Rows from block 3 of the text encoder, named by matrix and row number. Rows with one number belong to one attention dimension. Each number is 128 + 32 x the weight over its row's rms, rounded and kept within 0 to 255. All counts start at 0. Numbers have three digits each. After the name is the row's rms in percent of the matrix's.
# v: attention query, key and value (stacked) (text_encoder.blocks.3.attn.qkv.weight, 384x128, the v third), inputs 0-127
# proj: attention output (text_encoder.blocks.3.attn.proj.weight, 128x128, transposed), outputs 0-127
v.36 111:139118146106204157174119202091144119141069176162066112106128131143060177173108112116097127170123136161139125163104112079178119130087122087151078118144129167156145086120153155105139133073105096119170147112080114171162104139117122134176144202129149135114156126168177147158139079070098137080109153113182107107112107133165112087172171139123146208115083192141101102150130163153126116119099
proj.36 125:106135080112144138091127111149162132210119152183159148134131133122132113099153209140106213113139137116085093068122131198080126120169124079120191163153110117099107064039131100160096149098130124174118137210140157100174153094088112116125133124145128173069146109122125132109100106140148104167103143114098187137142094131132133146116113075105056159135148062130129146124160143091148138108150
v.37 079:109125170146130043141136163118058086208128112119083122104177160101192093147148041115130119107160080077127126115137123181090136144145115134119116072153205153107140147144111122138188106175082125160140150082176166111157116139133081142102109122107146140104095161145127142142115111143161164129103169083135117136176098126075148129132100191139209088143112190101111097088120138101143155129145
proj.37 091:148139112127134126114186140132097072189112099117102110106131134142110172097069177049123145177079162171106150087110112074115082091122125111188129160122103145137206180100109176135183149164080118154091112163129120169161177090119163126123143195146097109050099145135133119210110142127125116124186075178148145125111120092143115130085142084092140149157104164161112140145154105111106143108126
v.38 081:091129106145116161090110131103163131124191089139157093103173051092136091085176164178140156162099148169161111098136162067080112104115118143145108082142157129102112153105188145110126097121110065118152066160112133063116138120142188072133139131087182154132189157186077115125085162084148120165133082178175169149127132122123083162140123095083078145127143087140130111128155101076102142125132
proj.38 085:115105161143087164134146089093171160104146110130166162209106170114152120124120030061169107100137108105131180185116142145144131127147135154120127133100125078114087119176055083081153157142158152079098128118117121151094162074113122153126105088139138065185111114097108099085220140147160156076140143146122073113100172143146155120132114177129148102087101120138105127125075144172137121173147
v.39 091:131124156141066112075115139107103095169170106099134126132147136073204086114196116130120135126137068037107149102200138189084170140188136126071144077134165159099144144117150138099150095177108134144072138112178151081138136129146087136068104081095151128128094125150131108094127119139207134168112173109101171176170123116087161154121123102172145071153130102112128105126137146088128139149141
proj.39 092:144126140137114101117181137127097091119097103149105119109099121163093175111064125114135131168112191196136133131114107034175102106124109128192108144121106129165135206156122138146149117146107130101088129115116120132153134106142187139144144179129078092091097141130095121254116137127138155081190056159185095119112136110133114120073157147100163126141078206130108134166104112153127136145149
v.40 084:111145098179082074111150060191093093137166059054148130135139112077195089148148131147156113126113148099120133098174147136103130127136093173153143119127156106100166186138121158181128075189124138160139103117197132084093139120136151117086111096096142120140136152106073094140089155107120104153158136163121211176182135118081149155066103124128110070157138123092126119109112086089099166145144
proj.40 085:175126139133150099148146123096053118085135105079138107158134135121131158125044044119143056142083109132152156180099146109154128126093125182132061128072145129144160222209088139116161132176128155101168080069132105157133146098143147134112127128135100071137105139134145114164164143135082169094145089153148067113122123132157132120136135161149209109133104197156116142119111135150137122128097
v.41 106:133121166159054124094126111095106117147135122165140136141130085122201085048137090128134184113147122107114158139125087183095165134159168115109188079131106091136083131123096056075159187114169171109091137108136147121143134131184110137114099066154123117110090095145116123091097138211227134143142091108100088147105140109106144129144099140138143079099113059145145148132169171141152153145155
proj.41 109:111090149139119167109130141126165134035163097136081090076104118149095142134164188127136179127139132183130173096169085000162122159115124095160093085131120147133161098147145147112184119122142118116100142130133105156100105172161136114135140139131137101146104162127134110133117136132243120098169093152174099143103180132132102141136109131131172132130090169113134113140107095121110133101126
v.42 108:143132080111179186139122124143175138093116143097135125137106131132055175187127191123120108176089155157135128128130150054157101110096107121148098173116102142128173117118168205147080085098123110126160108152099085153111145110101163109141151186105146122136184127120150112149152132031044100107130152180149189121125126133174109120115169070120058189131115157130114126154118114125098107117078
proj.42 101:139137110117146099124099110136136163147124170143208176184128138118152091132131090188125114091154107081133080154126166255120163116142141151070157139119132096110057111136120075131045117120157151108185127118125143067143117102113117134122108078129126164155161094118104139079137108148059153134066170088083126122158096165137143126136113146147087122111155101122136135105102161137172119142135
v.43 059:115136092152163126155132079177132136103133098107139111112145090132066163157109206136133114136120188212137101130097159037135091097084106146183102175141096119128141151108148151180107103111131115128170089166106108141096142121114185102123153170117110146133178161147099125143093164064036094109151064193142168108101116115157124137109143134089089180125129184122124152143133064125105147120110
proj.43 063:146128125116149151132112117097145172125142151110161158186152153097167110133129045096153081092131057069122150147134164252123141121126141159079140121102173104095135079148079122079132090150143157079208104084126130135109150094099089124107107085146149140185156103109135131050173120127078137120084203104083098121152114155148148126184099157157138125099135133135123119090110135148140110129115
v.44 079:143123195140109167152148195085140064116067140153044127129063107122136114121132046150133151174100156133123182157126084121150167135110124099168113082146139138155138103139126147076148138104150124110197152065124134155155112140151118139185108146120172130107146110161134117160116091067184120109136150097202118181134138125106117097180141148163125157112048100147124102156144193163102143152103
proj.44 074:109111092119163146116119083148121128114155137177168090132106128130097126118147195225109255119123142171105116098111114091103152137170128078124096146137109127113081121082132093177106174126143127194101123230137133110171126104120125110122136133151110115040105137142140108135121124158207145153121049138145152141101125148154139149110095091122097153148129087137122168108116164085154135093143
v.45 096:115125178157082067117128152106058065199132088113098123127148163077190095129178064121112129118157082065115149113156117188096161158168111130105137084157190153103162143130123133126180097186097141143119151092185174115145125133135072142072120099097148143096079145150131117132114113133189149149113155079116153165186106116083163138138110158177181085157118146107118107110137141108131165145141
proj.45 102:147129116126144120114181136127082072152108109138100103107113128149094178102073165097128153179082166197115140086116111058144089100120116119191117156122097140140185179116127169138171129171088120134101112145122119159169158092125166119127146201154073105044098155140127115245108141123132140109184050165175130125107126103144113127089139105102147147154093186148105135144131110118111143103136
v.46 091:112133135085205140123101201099153142153146142126101100088185164117088146177164132131094101134132066120154090102157170105121107122122097126099046104144196204097145109119181167128128079133054049154130130142114134108135117137089112122135144173095169160140157170167148147150154106084080147120082179126172153107152092135137106129142148111123153167156142206120102093110110109081139096108112
proj.46 097:130160114129098108120174120132141101255066130154148181164127152131146132099088120041125113155127180108103111134085138213103094083163121115170187197147104099130117139082093122138110139124095118133075142169122152111157188055082140158137125146135113138083136101114096137170134129119081115131151141142100160117131105099131142114077161126078067135124124103153097145152149130146127138179162
v.47 053:118142089106114102097105104098117175147184144128189141158164154125160089089123137147110142082147059076121110107163144228104105134178157111074178145093139117094082129135077098123150147166124133145073121142155112094154126121120091128092103102157110117144086097094143144096166119208178161169099175112077077133139149148133119147115090114136170061124177074122145141108120155096171109122194
proj.47 037:122150193154053088129134156127124101109102103108075093086135093137113133131115132031114055147138166139162142159161109045138102147105120174177188103136122139164159189160187162119128134101113122121048147048120136155076088183177164157142137139103134127179076133143140127135110136129121106113179120137141113120132152088094102094094174136145157098128123118114159092167146100153097130167120
v.48 100:108135110104185143121111177111149132139159115105115101097166154096107124168165146148117103140116088132155099094163182083116101119120089146122062114138203182085164137130188199151122046168064050144164109149131132088119120126088136099122143166075173160140170177154114129160145124055081131132105171146178177128165107134124103139130145108117124157168139186114119089102107095068114120117111
proj.48 088:138154133133108108142172100117106105238082130130168175195122168121143135113062069063140081148104150109121123175071152236113098073145130154147158186119103083131100180122083106123108156157106134131096125140114137129160186036090146160127116137143101107105122105122099124167178136135066146117141121150108129111117114112147162107071150141101094125121125106157101140136124145154134131180153
v.49 084:142136068090139185112129084138181196060146161161182138133105093181079146088073196148135142113118160184132112135090139091145088104098153130135142190093058083142074112125103088114082180099169126112111100178091095135107130127124161111163140114166092116157153105102136145106140149158104116146136073152116077095077172139153096136129119102089091151102166068154156163142126114148135090098131
proj.49 085:095124166137090141155069121127173175065150133106125128131142118110159089165197083145131089087176091072153133170144139152121175169129131146071123085140159128130083087160152100118096125087163132115134147091132136116061078188151097138138113067105179140235142116123135140019151120126141117139096197092106122127135144142098136121172133163155125101106161080102151109119118135143125116163122
v.50 126:129125138127190155159119184106148106130103141114075109104127138108079151198144122134104120186107144136146129130145140068146118126100090111157065104148168176125176116117179202127126087101090072143178127116115113139141111132107141128159140191094180151119182149174160122175128095010095126114102169136187173145150104136149108107151168117133113201140087184125104078144125131112100124127092
proj.50 113:120141085115148119092146089132128124221115144176205152180126139117138124081109144145120188122118135119093097105095149244101125107173121109121175184133113098104084110080100085167085159130138144159123111196135156099192171026088129127118127117148101143055132103121116122141127111158111146144105112123100159120135085135162146135096123105109070144125139073149106164120138167114166133126158
v.51 089:139118189161095069147145140118056062169106122121075131134117153100195094134133040112122143123148108070101186141153083208118169163156131116124155087143156130138142127137087114112184131146131165140126167063171159142155127147153073170108104101134129125093071118144136122142114103149209143121123157071110116168159119114093169113137115173182177080132088136123121109132144181140138160155137
proj.51 095:137124104120165124101155136141092083125133110142108079077120112150085167101099216147113194169094155201108130059130098034134109118122121096173105135131107161139182165100158159162164142146103117157116109160136118142172133123144153105123151183150085122036096160145152119207086139133163131133168052161176141136112125112140099143100125079114156154157108164139127148135141113087123138071120
v.52 091:109132100095220164129099178095172143107161137139110092088166121121078135156148146165115106154113110158158096114138180065126087112100095115144055112129179186086127125120177174112128090132071047142172103158099111104139109136102140095149148182092169158140197171176143144155135119053088130142101140136187147119134123143147075131154147106100125189138140169137111090116128110083123101110110
proj.52 086:107152134137092135128159083119160127229096125149176170189130156112164111106110076040140112127131140084106128164079149242094125098177128145138175175138099083123079125096081082137099175123131138136074138161129154130124171051091127158130108106148129109127120095114105120095180128144102126125134150139099143108114113116138170116087151134109068118105143056154103149135127153148136132181167
v.53 093:140121145104139165091144191078163118090158140151089111110112112111136076097150087224126158163095114140118137104178136174137118143165108101149125080122175169112106119141105161068137126155110082153205132095151139070160099157157107126168103118127146121133179117182145129145120086060211161203095150089195122172149161154087108131148121111156130102116107069129123100130117170103127112142168
proj.53 123:067134140154118111128123076127119114121123091150160070135122102133135111096122114136111176139139159136116135154087100089100160172161114113156088154159099124148057186130157074211111242112141132195049128183150151134113107113146145133141128130139116072101064135151142109131141112166201145144167057142167137110098135102134127128082139109120138147122129047154104168134132177112156140140173
v.54 083:110134145132194068157133156147095110188118114091094117107180194112134152219140111094117082123141092093136106117144144120128126138115092136115077108146190169109184127131146171183146071147066106151156147114145136132132139129098095142099139181101144144125119175138126141166146121099068149092100190121148156120173068124129139112106135160142179146161114255097104103088111108103126136122107
proj.54 091:172156094111161100117186144137094086247085137124130161136139147131127158102057165068117112167081158139100108101113140187108090067117138124159168184119105132122187167090102166129137106163075125132136115146122130137180197067096143134122132185141099158051143111125115134200103142120058117132146118157104150123138091101142130126083138088091100154151119167153110143134159117123121137113119
v.55 080:138125148127116147098147184087133099107149138153099118137105103100172060098145077178125160154116096100120174116176114195117141137165131095119154063115157132116113119134085145061161144140118105141180146089147135090169112141173099119150091100138151118124153106165154136132110087096249162183098164072171108195143165130093109118153110116158144086114085056135135089131126194120123124141167
proj.55 090:087115135150119112113133086136122120085137092149147077115111104147110128108126166140107211134130160160124142127106097032112161163151119110155100136149083128145070193127157089194111222105145134177056135187148140134124103122161161127140135137139105074096064142142137105149130121175220140125176040158174132114090141116137122132067123093113131143132125079142115162146119153106151138122165
v.56 091:126125133107172153154131176074155147108107173212107113121108104169103119083078071156134172130123151182158127171072095105148097118092154099161120121128118112148060102147089090064155192076148103099175129118068125152159108147139138121192133139166123136121147120147148163151125113141166154133116074105170030112078151135130085107183118170090148168076108104165137125132133168159146122117144
proj.56 081:074116139135107189120107092139202149112173108144137097126136121115137100132220185095120202108147102119102162113135115103088146156158135098110148114150114131110112055079146110138135186090149119192071139187138135154086121149131089121121122105144158116136110134132158107019142122149232093164133140126118166136101159127132141140130108096135100134119154013122140129122142136095116131116141
v.57 108:115126131130182175151127179081175122093109150176086103099115070137087119120114096175134164170095178191154129151102115059145102107085122105195090104139133126138097119124141148081131150077129072109205118120077120129155103146143168106209133166126163141116200138175129144166100114066144135133124100133213099139107141129139078108181151136094112190101095110160123101144141149131109128120123
proj.57 111:075114123134118179107111067122183152130172119158183118180123147104147096114188141122135208095145098104100153123108134166089151154175128106107143138135116099097065063097100073149123206106167143174094124202146150132115141086105092124112115089154138099123109120121149102039167118168212124144116130124111149126102140143154147142130108104132094122108151017140118147113123167110147128129154
v.58 090:115118176157062102102131143097099094169145097144117135131139113098212063081170057135135158120152091068115153122163106202082175143177146130097167059144162122127100140130125094097170141150132138135093146090164165083142125135164088145107091081122144125121084124154109124109103104182230146151122148089123128170153126122078160138135107149161161059130111075128134119118134167115146149157160
proj.58 077:125109143135122134110164138127114099096132098140084092096101125147089166106096162110135178157101170195128165107128091000153091131125113098196098127129109142146161168140118153133187142134113119136067126151131115157140130128146161134134152166133105080069081156134135113212118145130202137100184046167182108127103165107134111131089142121106171125145084171137122129158127102125116137125137
v.59 106:080129138135103124074106144084127148154203108168155104106201085105195067050183103154139170101150090122145105096125143149058123128147142139098129048135170132096087148124130082068181146157109092119113105150135165076136120130147129097117120082118153156131124149161098147094103144188205159174116095123141091132125121115099098154163088135103158095128155085139137118092156119077152135113168
proj.59 119:099114168151065180134178119103171127116131072124099130137110152136129152131124113000160105141126146142127188153118109027143101117136121129174126128125110116145157129151096138091198153129119117105053142130117108184091168104126143149139120147129143067158097144113105106139179150124189114081205126184154099115088183107140133121100145148109156110116091146140100122157103098164083132177148
v.60 056:136109169140139152180139149130124101135025144152063159156053163156120184158095080077141117128128152125120155179066083101173159150099147133162132147126094114170174106136089140130132149090157169095145152083111120235123118125117133160167123165139129113095117111089159123163141114112102109056135136127144086111111107119132135094157158160141144158117063189137116128141118163214113133119090
proj.60 059:128125076101197141131113131164112132136151183141146123105131115125105124149177225249103200128120130156118077064136134145114141108135142091092126131129122149085120080065156131154102108142122111181181122198131119096168126136103119082117129147123123182076169138145128134134095120127119117165076121121115189149135107148136124162152093077132065155156147123113135133073139122065133127056111
v.61 104:123119152122081165077093130073153160139166133196176119127156063140148109039145142121120186112149111139131117137116106151090150122150178108082162086126095117133066116106140051055134196097152136096074110152093139117144134124159126108129126083155129128121111092162128144071115139219190139146125083120108079113077132110145116139168130099113121125106147046163143150142175155122159119120149
proj.61 126:089094164143072177108126139127236164070142109159089148113095140150124123149196153082154150109184136139131159120184096031161126156136126101144149094152121116131117051134135124084163100084153115079087180120125125135080108171143119132147127111114167117196120131104099125085139131109232112089154160129136097139118186138111103122145108163125128114103099145096131099158096095155106130155154
v.62 084:141124101138094190119137087151181135072116111121165137143078068145082142102114194144158146158077205192135134144107132050144128109096134133170141170116066091155123135129159136145071135081183144096133093158092102126092145119136201107155135129133136117142175114116088092134113170108091088119172082187137160122101142126161112142109156086112042161113129073145147161168139111153101121135098
proj.62 097:125106141130146142142068111108153182060164158126165142169118136109147091155165062210143114078158082087153127169138141176145164153128143142064101090110159100110066081177106085103097108122180149097179125097127122096106098155130094127121116064116153127199157118115134124045163123138136152126064167087103089133137147176126143131189100172166129105104140110114145118096091158146158112134114
v.63 093:117143080127133118125162156097119107079123121137087118118118120134152082101099028210163134135095139163134149127119114142155097162123099111172117114130189131125084113198052148132156128155143108118231108091147135106166116149157123093176109123137129105128155126132120141206131090088163168152107133103205064134123158160088071145152104180132158087095069105122120140106102174144148124132161
proj.63 097:103120142147164124162135092135091119112142091111134055132134115119132111133092125144095130142094140117100135151102111109083175151130149130127073131110078137134097188113151101175114255146118127237095119182134122142107116132168129128132117141143130053109078135158160115097148142204182141153172073153148122119081138117139144133093098083127155155129138054157130170107128158087147130091130
v.64 096:149132211148087119167146135145131061106120060083112175156078126077104096166129138127170143166068160119162160148118129101189142115122066133143116146105173124125181165110115161107138086120138135135091118125187156112136141099086173159122127130069179128127151166116071097172121096111134137063166137093079165156163111164147172135131142130155102139166109212106102095157161108136079152161095
proj.64 104:078208027105118167145103101111103133095155161179163114092134123130131094117156110159124193091119103172129167145138129110087111096133168159117143155117106127125049046124151087099129126199176115129098138152085127188130104116132135120113118130163082121104119128125146123147149094154133090201112137119163122128070112126118116125146088146131119144114178008127184124109127169126131122160156
v.65 121:098125085127178100162115111117122179120144211171117106084141119171132138122122100098101140119191140185102118134146142125124107110110150135162140121171081130117064102115162092104145164134114060172125165116104093137124085141155100129190083143191068136133145126138159185125124135133151139187096090138188128086120164100103089098130105186067181151089161055116121106088081106111142114089186
proj.65 121:163081219141129111102168121109146119161110054105093140135115148115105178123115108070120133135180137060116142108079130124178160218148069119110138147152167138130202184112073138157123146085133154099180121135170140107093117118118117109124158107097173096130139129149131129089097130086146131069176122111100126139131103126143149148157138095158104154140137212127079178170140057144124138092084
v.66 083:127123169131180086127124148119145161127093187154157148098151084160129098155060145107165098130136144219147073151137102179115088105099114152170160113126098118129132109064098108089160149131092062165081152100097169127116142170138132184154116107152073141142180137161107171119097157126084172109110062124180135139115128127108131062071148162108141148101136130116106023121168126149138138139157
proj.66 065:133153081167140077105109119133101099178102095086036119108117148110171158095120121093089097154181160019108155115125124136109177174135132116101117140171122136128161194163178152206123146125134163107199107127141105115093118161139115101138131155107191116133129116131126133113113141099129055116144205151099143145156123105097095150124140076122136158137102187133106194132112095108148141071089
v.67 088:106138081139108122148151138143159119210065179129110100108170133156137141153109082043137116136161148151154111162102113106089065117118130164181169104167126126158151133154111155161136118114105065099184132091077092158109131132150185119172131160121126128119161124135141144159113152028090098104138132186227141120085089083104105088084167150087123105112103152119133123144128118157070135161147
proj.67 086:147130146122171113153070139141144110188108113143071161121131152117126097165125190082086077120101154098113107113157123187094157095130135059099119161128112135113153125041198143092127080069082141143101138197155135089138153136118097131131143133140155136115137121139130142109106119129114110166126181109061175125175123131123202134171102096119074245166100165121141143132152137092129130090113
v.68 064:131110108119200098140139131157150158080118110110151179134164096164144128161083071125140107133133162114114102111105164179167090171116081104167148134122208126121136113162061172182121093111114135122160125113178124124133132132127164124207122125141100085144152103094162166149141105024115178114131146155139077080112145145100104113126059177088140138092073180108086134129114117174165102100176
proj.68 045:097177186137079083111123117167090103132098112088080139068148073138165137104136185088103108125143180110132137112131129102143152239106084145164166166190101133161115160074112117226097174070126127201117141112171161139117088128177140167148123106141118160117107122120130152171053095121136109145147103118124132093191099089086140102088150109109121134108136127110104129160137130151141124122119
v.69 106:100125086154111116142138065168122125129162079143154100143173120117130146153171086108144159139154163138119138101068166061121098143132095136164148123144210126094115156149106162159138076132127126117194083172168086128129174076118171056119127139118144094110151150131149109176131132037139138141146104189160135110092134107145103180142072151097110121103077137100104197112093110081068137112184
proj.69 092:137095179126160128161143119175121124127110142128176163153149113109109111143147181072128145090100084184079114120155106159132175135125119163079190118133082114142135029018139075156099131102154161180098136134134165166123164102136118156106119145153092152119115105145107100080117128176099140114125138115089172130124059150168210129095096093176070165142104121105136126114165181141148133115101
v.70 087:107131058114211109076118085145113200094164191186171101084180122175132142145098139144138126083181121188093092093115150156101098120144135136136158122129110140095081093107099095140134153166103095167127135159100130130125137147140095121122124105193048118140143128155167182117117150143116155194097067145181104103094156112123109109091093136089149117085173087122130114077105127107160109102180
proj.70 097:159074186166134062102156126140133122158092085069122143164120138113136176118100131060114077156170136067113122112121141146181180217119090158115147127162134121135184192158129149215103144095134165116179106084169129102101136117151135120133128144086162123147127111129111124113118150105089129055151161148093130128161101123140112141096148098144130115127095222118069166142098083140150140087096
v.71 119:137114218156108114167149129127125106133118080136149155151101112110118093139096155108186113115088160191170111140101093116125088107096086158193135129096138088122186138058090103063172141152098122144072118122140191137105157137109159163101129112115126148125140173131063110132095189155117167073162026132125133149120147139117162103136127160115120150128125187131105060120189093136093173145127
proj.71 118:105204020157140150161108101132107100147139168080106116120119149087158130131139110148102126141133106082132196152117113129081119097143162159079116140134084125123121101145118128185130172199186125160186110140084080191090115154109113120108109159117149118134152116132139099095165148116109021148113200152129172169110126120119102136087153093145109105141149057130154144106124153111133141104056
v.72 121:097121093156110124145128105133111112159146080108114120156154126110177142073185058112101140142147135089139137087090153111101126167118134133138130096155182116107114172192142160159130087125140143091227087130160095124144152101141153033156122157108173125115115116112147106149143130062153123153138145190144122114122137090117073202187080150085130113123054096130121201098113146093100127097183
proj.72 117:142075217111155159165148147169107102123106164135114150129142087119098101150144187125149152114066119196102111135148088144140131084116115128118143088138082118153157058004085086106124146067118131180098148122110172149140161134125117172124114118170104180102141122155112114098087138144130163118120089107108158136135089144144214110121128114158094168144097123119133080131206178150132134132087
v.73 066:142133138133196094117109128133146173097114157117204183113159079166106100190059147122138114130134142185129080145123122211131138138114091105130149130129122123126107098065089107150129141088107126175088135133126147109118150164153123184155111081151081098159213110169120166105110133099076176106123109109140128111115129156142125061060115139129096167080114141116093066175172147169194134130160
proj.73 040:132150100165079054084109127149080101133112106118090080101138114123199156081146177102092084158190145092102142101150116069101202186129135123130142098178118133142135188173209140174146131101145178086151123060153123109113120169159145115137129164120129189137076115119121130145087129126147089122121159158129131116163135075077088138122136118115176139129068202117105179128114132113139132094130
v.74 124:108149042131158113131107119155126135119139166105106128106165118142140147140169078133084155162172139071098146134136176131153172154145151107090124119172118157125058139181179156182084101082150107138176132131140064109154095102162128091206094144144144109134156085123172155156154053079142112172098219131132146098145113109131081151115114133113136111123112067099123192128073159104150093110162
proj.74 128:139067242094115113103154153124130145106108076191139135114145104154094130114134146086140165098131134179097091095138128118166164183116092115160154119140171137141146120084149106066131086059106152084088148115169195107143124108160140126135157101152098143109095132137119152147071095144152211126154063093135088100122090130133169125194078156139138200121111183118119130147151111149132121129175
v.75 115:104127063111171122123128114141098158102163157156100101118139166140129184131166093149104152131176116127080143069127200106160097147152128121150131132151170160085094096178148155148126102169125103139160141140153089124158106095116091085161099167167091119113121131107198159167165097089163142200077135131157126082135162117110089159149081153086166132110128090114116168078028094101130094077184
proj.75 110:145076255118105111116177111132125137153106095120160163148129124123073171138119119070130162115148130132127122130094150143204137212150066147124195167148147130147151132071055097168081166086124133169129137128164173108129124066144134158122128094121114110113133121150116135122098107122114186073163078091113127115124074136173168115105145110159085115114164147105083129170144085163131127153133
v.76 101:137135085103144144138099124085141161075147191142116102111100149150087154121147128161056155147155102119077147154174134108152192118141175091085098148141053158136047088140206102115100160111166127133100160131105069129132068135137082126133108138166102117131113091154177136098160097183165099168099180092120140119145142139162126128152155121155137153124180035123155153155073145117167088125127
proj.76 080:151078200112087130072176121094176173090157064153180098137121142157099149102119098144154139123159123124132100104085144075165137197155104112159120122096198146126143204191104143118135112110112133075102126136156133068121107109113142104128155103111125065149084147125142131115120125135186186084157048117148064110098168139145114141148132147130157078123151192141108165135091078138118118147168
v.77 029:123101089113133117092055070164150158077152108188161137120140134161114169187138166143155138134157155128086108098137141092129147163185110119101171151120205122126140084102070138146121059147152176072110121143140121141116170128132154125108167099104098099116152112106169134122125158013098132115146111163120112115104134121143161143131042131142087137094071224109109159174107120132118114147142
proj.77 026:113143163140058107132112081175117150139136121058191131156130116128167130105145213133140122128165147130173107119115144116128169179159108159094112128143078111123092156145125078206108220154132146212106114137151135122139149122135113163132104116138126161118122126123062126169111141198120139078147128136091157092171148135136111114030169109105064081105081115116120129102071159128164128142110
v.78 075:110139014117145152093101108111133151131146159121118105128150135146137170095167090144076143125171090061116139119140149140107161164144178118081122129141115150129061125211149152183087125116165151090188111128113056124136111131149111073144134138142128103127113077124187127103162098103140081180107209154140111116121115120137092156141119102133132101120120055134161211136079176115164088110129
proj.78 062:149037237111122102098142167147144139101120106154141125143132104158113115133100203130169092132086154174116040104151123120167143117122102095169111093105138127136154178105135137088133102044070134121057144104164161062160150125140144149144136093144109156132099144119110142148096137160137216102138055115113101102177136138136159116140127146113137137128086214130114100139143122138120123148156
v.79 109:158123220126071145140153154130144088148090086114129136141092144101093110167097180112176115133081133145159133149117095091139104117137095137144129144096157122152216125084084133104151125138115138116091122121122177139113149130094154179064151122092156140120126163127082101146107152134092126051157101104113127166126099156144183103127169111167096128159129224132126070164191104160076158186063
proj.79 111:089214000124127153166064108118127131134160176135144126121127155122154093149139108166102126123122119122162151155144148145065094060138180119107117163100110125103062093150173125125129117208149096153110129175099085147137125125104118122121105147133131113127141125112138123136187123141107062197094187143131150133124166126120106133120119135101121116131155027131177126093096169090124120141151
v.80 080:112101142138121104218133135112154141116077118127104124149102153151130154124114057102117121159127154143133125134116147092158069138086106141230110121133169116129144134188154185117145116141129081112134134092165098154121101117113158107195100184130124101136119133104186143161166140069152158125137099156181124099131167121100085131181111225063167162105067128104109135121068092142075129120184
proj.80 064:126153162101131159137153102153123114162118111110103136074133145125085132139120140113106164101122130101130154142073119132123117158181098138107153191138106153159132125059057107221068165129123122216114149197124150145092097116119124152124167121148119074116120123157153135096100103111150097148167102091123171110118110132138216119072174094154065145163213077130150152175171118154132123147079
v.81 093:128099131113116166122132175069134150173110149149107083127121156162161145042120127120099093078141082146126105118135072163055114130115198130143121109143066111153142104135150087095147197170112146101132151100063146159113111185152076122114156143165106150120058113126133132062126199212148100157115076138145080123106144096096117121175150114111160139131148076194159129111144132146154126108114
proj.81 094:157097154149150140143123139121147116164139150059066124152111142116122144156107104161135067190109154067171120146092125131138080079134116077139064104123135134122183214146057189152144150103072091164162121128111080082131147166084104142140122123093195120153175146133141126105141174078143126078116125139117150151171189131127129123095213116107133070151121174142091096145143100116106133125088
v.82 125:157134163117124136083129135121149141128119151147171127109133105136085112170081200120155114112108112169145103169133081141099141097147122128088138141093081125156163097051088092123135167118124141130070127137072165141098153168132128194062160080133102125137146137170094126087092161172077123073133101101124117154104095146162176073073173075184098130130171162142140065167191144151141143176070
proj.82 103:121168014156133096110068133119144141134147131104138110152117168126193121112121132150109057149155138071144120121152148131082142103118166115117090116106134120101105164223220164147144095175132132081143101122132074109123138159118127094137119164103152129166123125095122125141171153139110080144104206180117121124150189118099055154123121135084164110129084157136131152091052133085133128101149
v.83 098:135113139101090183082153147140108094141143071139095099148104198096133166101170157148146132101103089069106157064116134079143107168170119135122125142099201127125206108163088165149136115171130194077173116133155147147141143097083121086061172152108159134091049160076141092145138127125156108121142138131100094128126124137130151177188111076145130095163120184155148175106110103139092126124087
proj.83 078:105156124108122167179112111128132145148148181112183181167140124125102108165123101155151135127071119164188120176123154170135053086128127138118153149097112117124076083096067121130103145177101059216097134147109121139165145088111118172128095107133118131111176125124120128157188123140078158118107126117126144117139146151165140095060164151118091065104164030122126045124127149142115115180155
v.84 097:155150201137086124168124169127140078137089108056112186143092106101123086138132135139115115170087144080163150183155107150166187125103120127085098128128103130167152163124155124119108117064151143128092129102147150110139118132129163171155112121067184145145147105125078102126125087146121110066147205080065152162179095160135157119120178110176104136171119167117131109191181151161143142168063
proj.84 097:097185050100111160126097140103115133075151137206118090074134111153146091117153113193132170110119135179132131131144120087081103079117167110162087123111148136118071104160178124028167092161128111082095142138106126157138099153134139107131137116159098137116113150115154147167124108137172123211116106118178091121095160115087104129205083174099172156120144067140179118111130151112112120144175
v.85 114:148152124114165110110108129125151167089127178110165151085136095158097102169081161145115123137132121144120111186152119177135182097135143108068122148121051149149064113084145089149089164078143117165058144135100130104109089163148117184135117083153096121168172091176113158085120097188088124111117162076114137123132102161157157082053177111175116133121188107110136100167152160150197106139090
proj.85 109:130123101144109073076116137103143144093128065150132074119122138152157145101120112123118089147172139107113111094142138085119174174118140117157093113129186141123124205237224167111147075126124152037108119096168116094111102147151153082136150145107130103152069145107151136153126131131145133143140123149163080115126152108098071150170103154107204137123110191136122179122072104106127129104176
v.86 105:132135161102191093147140158142111144073131169126102177109086140143108111161081151166162120126119157156117129116165161172212099111108096136172125148107140134109123101107117123105134121151102081193055173113165159104137091133095088200168088128142089135138148156103115186163137095162120180133104097067107132113169165174087150085099115181106162154131176162106104054099099063146157113115138
proj.86 108:113179117139082098095161094096102128140114089122120110101118139128113182112115052100099166133198134077143178142086166103159118235149092171138160202156153147138115172184099134184095181170168116112172128124145130148097055097157145113128139113103127084112124133129146144166118095088115094134166121114171102129092094105120077125123141129138130104100209101124112161171097068150125129147151
v.87 105:149128196101144124112166192164127108123096110103107184127101152123118113170080160145190090119083127121139111105131133159187075131129071140167146143102199129134219107120055165149139104143090119138101144100164187116132141129092134192135138128102120131134131155081096144167127111121089161071131132088099108114156123159112160096090134130125130112145127241129103063118147089192124129147092
proj.87 086:079240046131097104149087103117091116170120148125117131093138128134138122141119077110078127139148150108165153166129162149093084145128128142143146206146120139131050135154157131157094158185124073174122141139134115159144085107160132146139112144131122114102139126117157156202147094103082083193119165121164136113127124099104093102090146145093126116102187017119135120147097128123122122165189
v.88 084:158124213124077150144138194096146088179066104089097150140089136114133100104108160105134086130079104116179127167152066154124139125105138147129111121112109110181202144107119120101143161104126139107101140088102177145111133158127139177109150134086168162132107128118079110117111147164105102056152145102105121160146085136117165097131191106165115128168130179159143072163211135181117161168055
proj.88 078:108199016117128160149064138105128114127154175142073113100121141132152098146138106201121117142104155111172142154139130132063071023124180074143056135114127135107096142154154155059161114166102080124123131163089082127153123163106107124141121128140151132119161149111148137151158136110138083199096151137145134140129194120091110126167139162075149138137141071147168105118127142093108122137143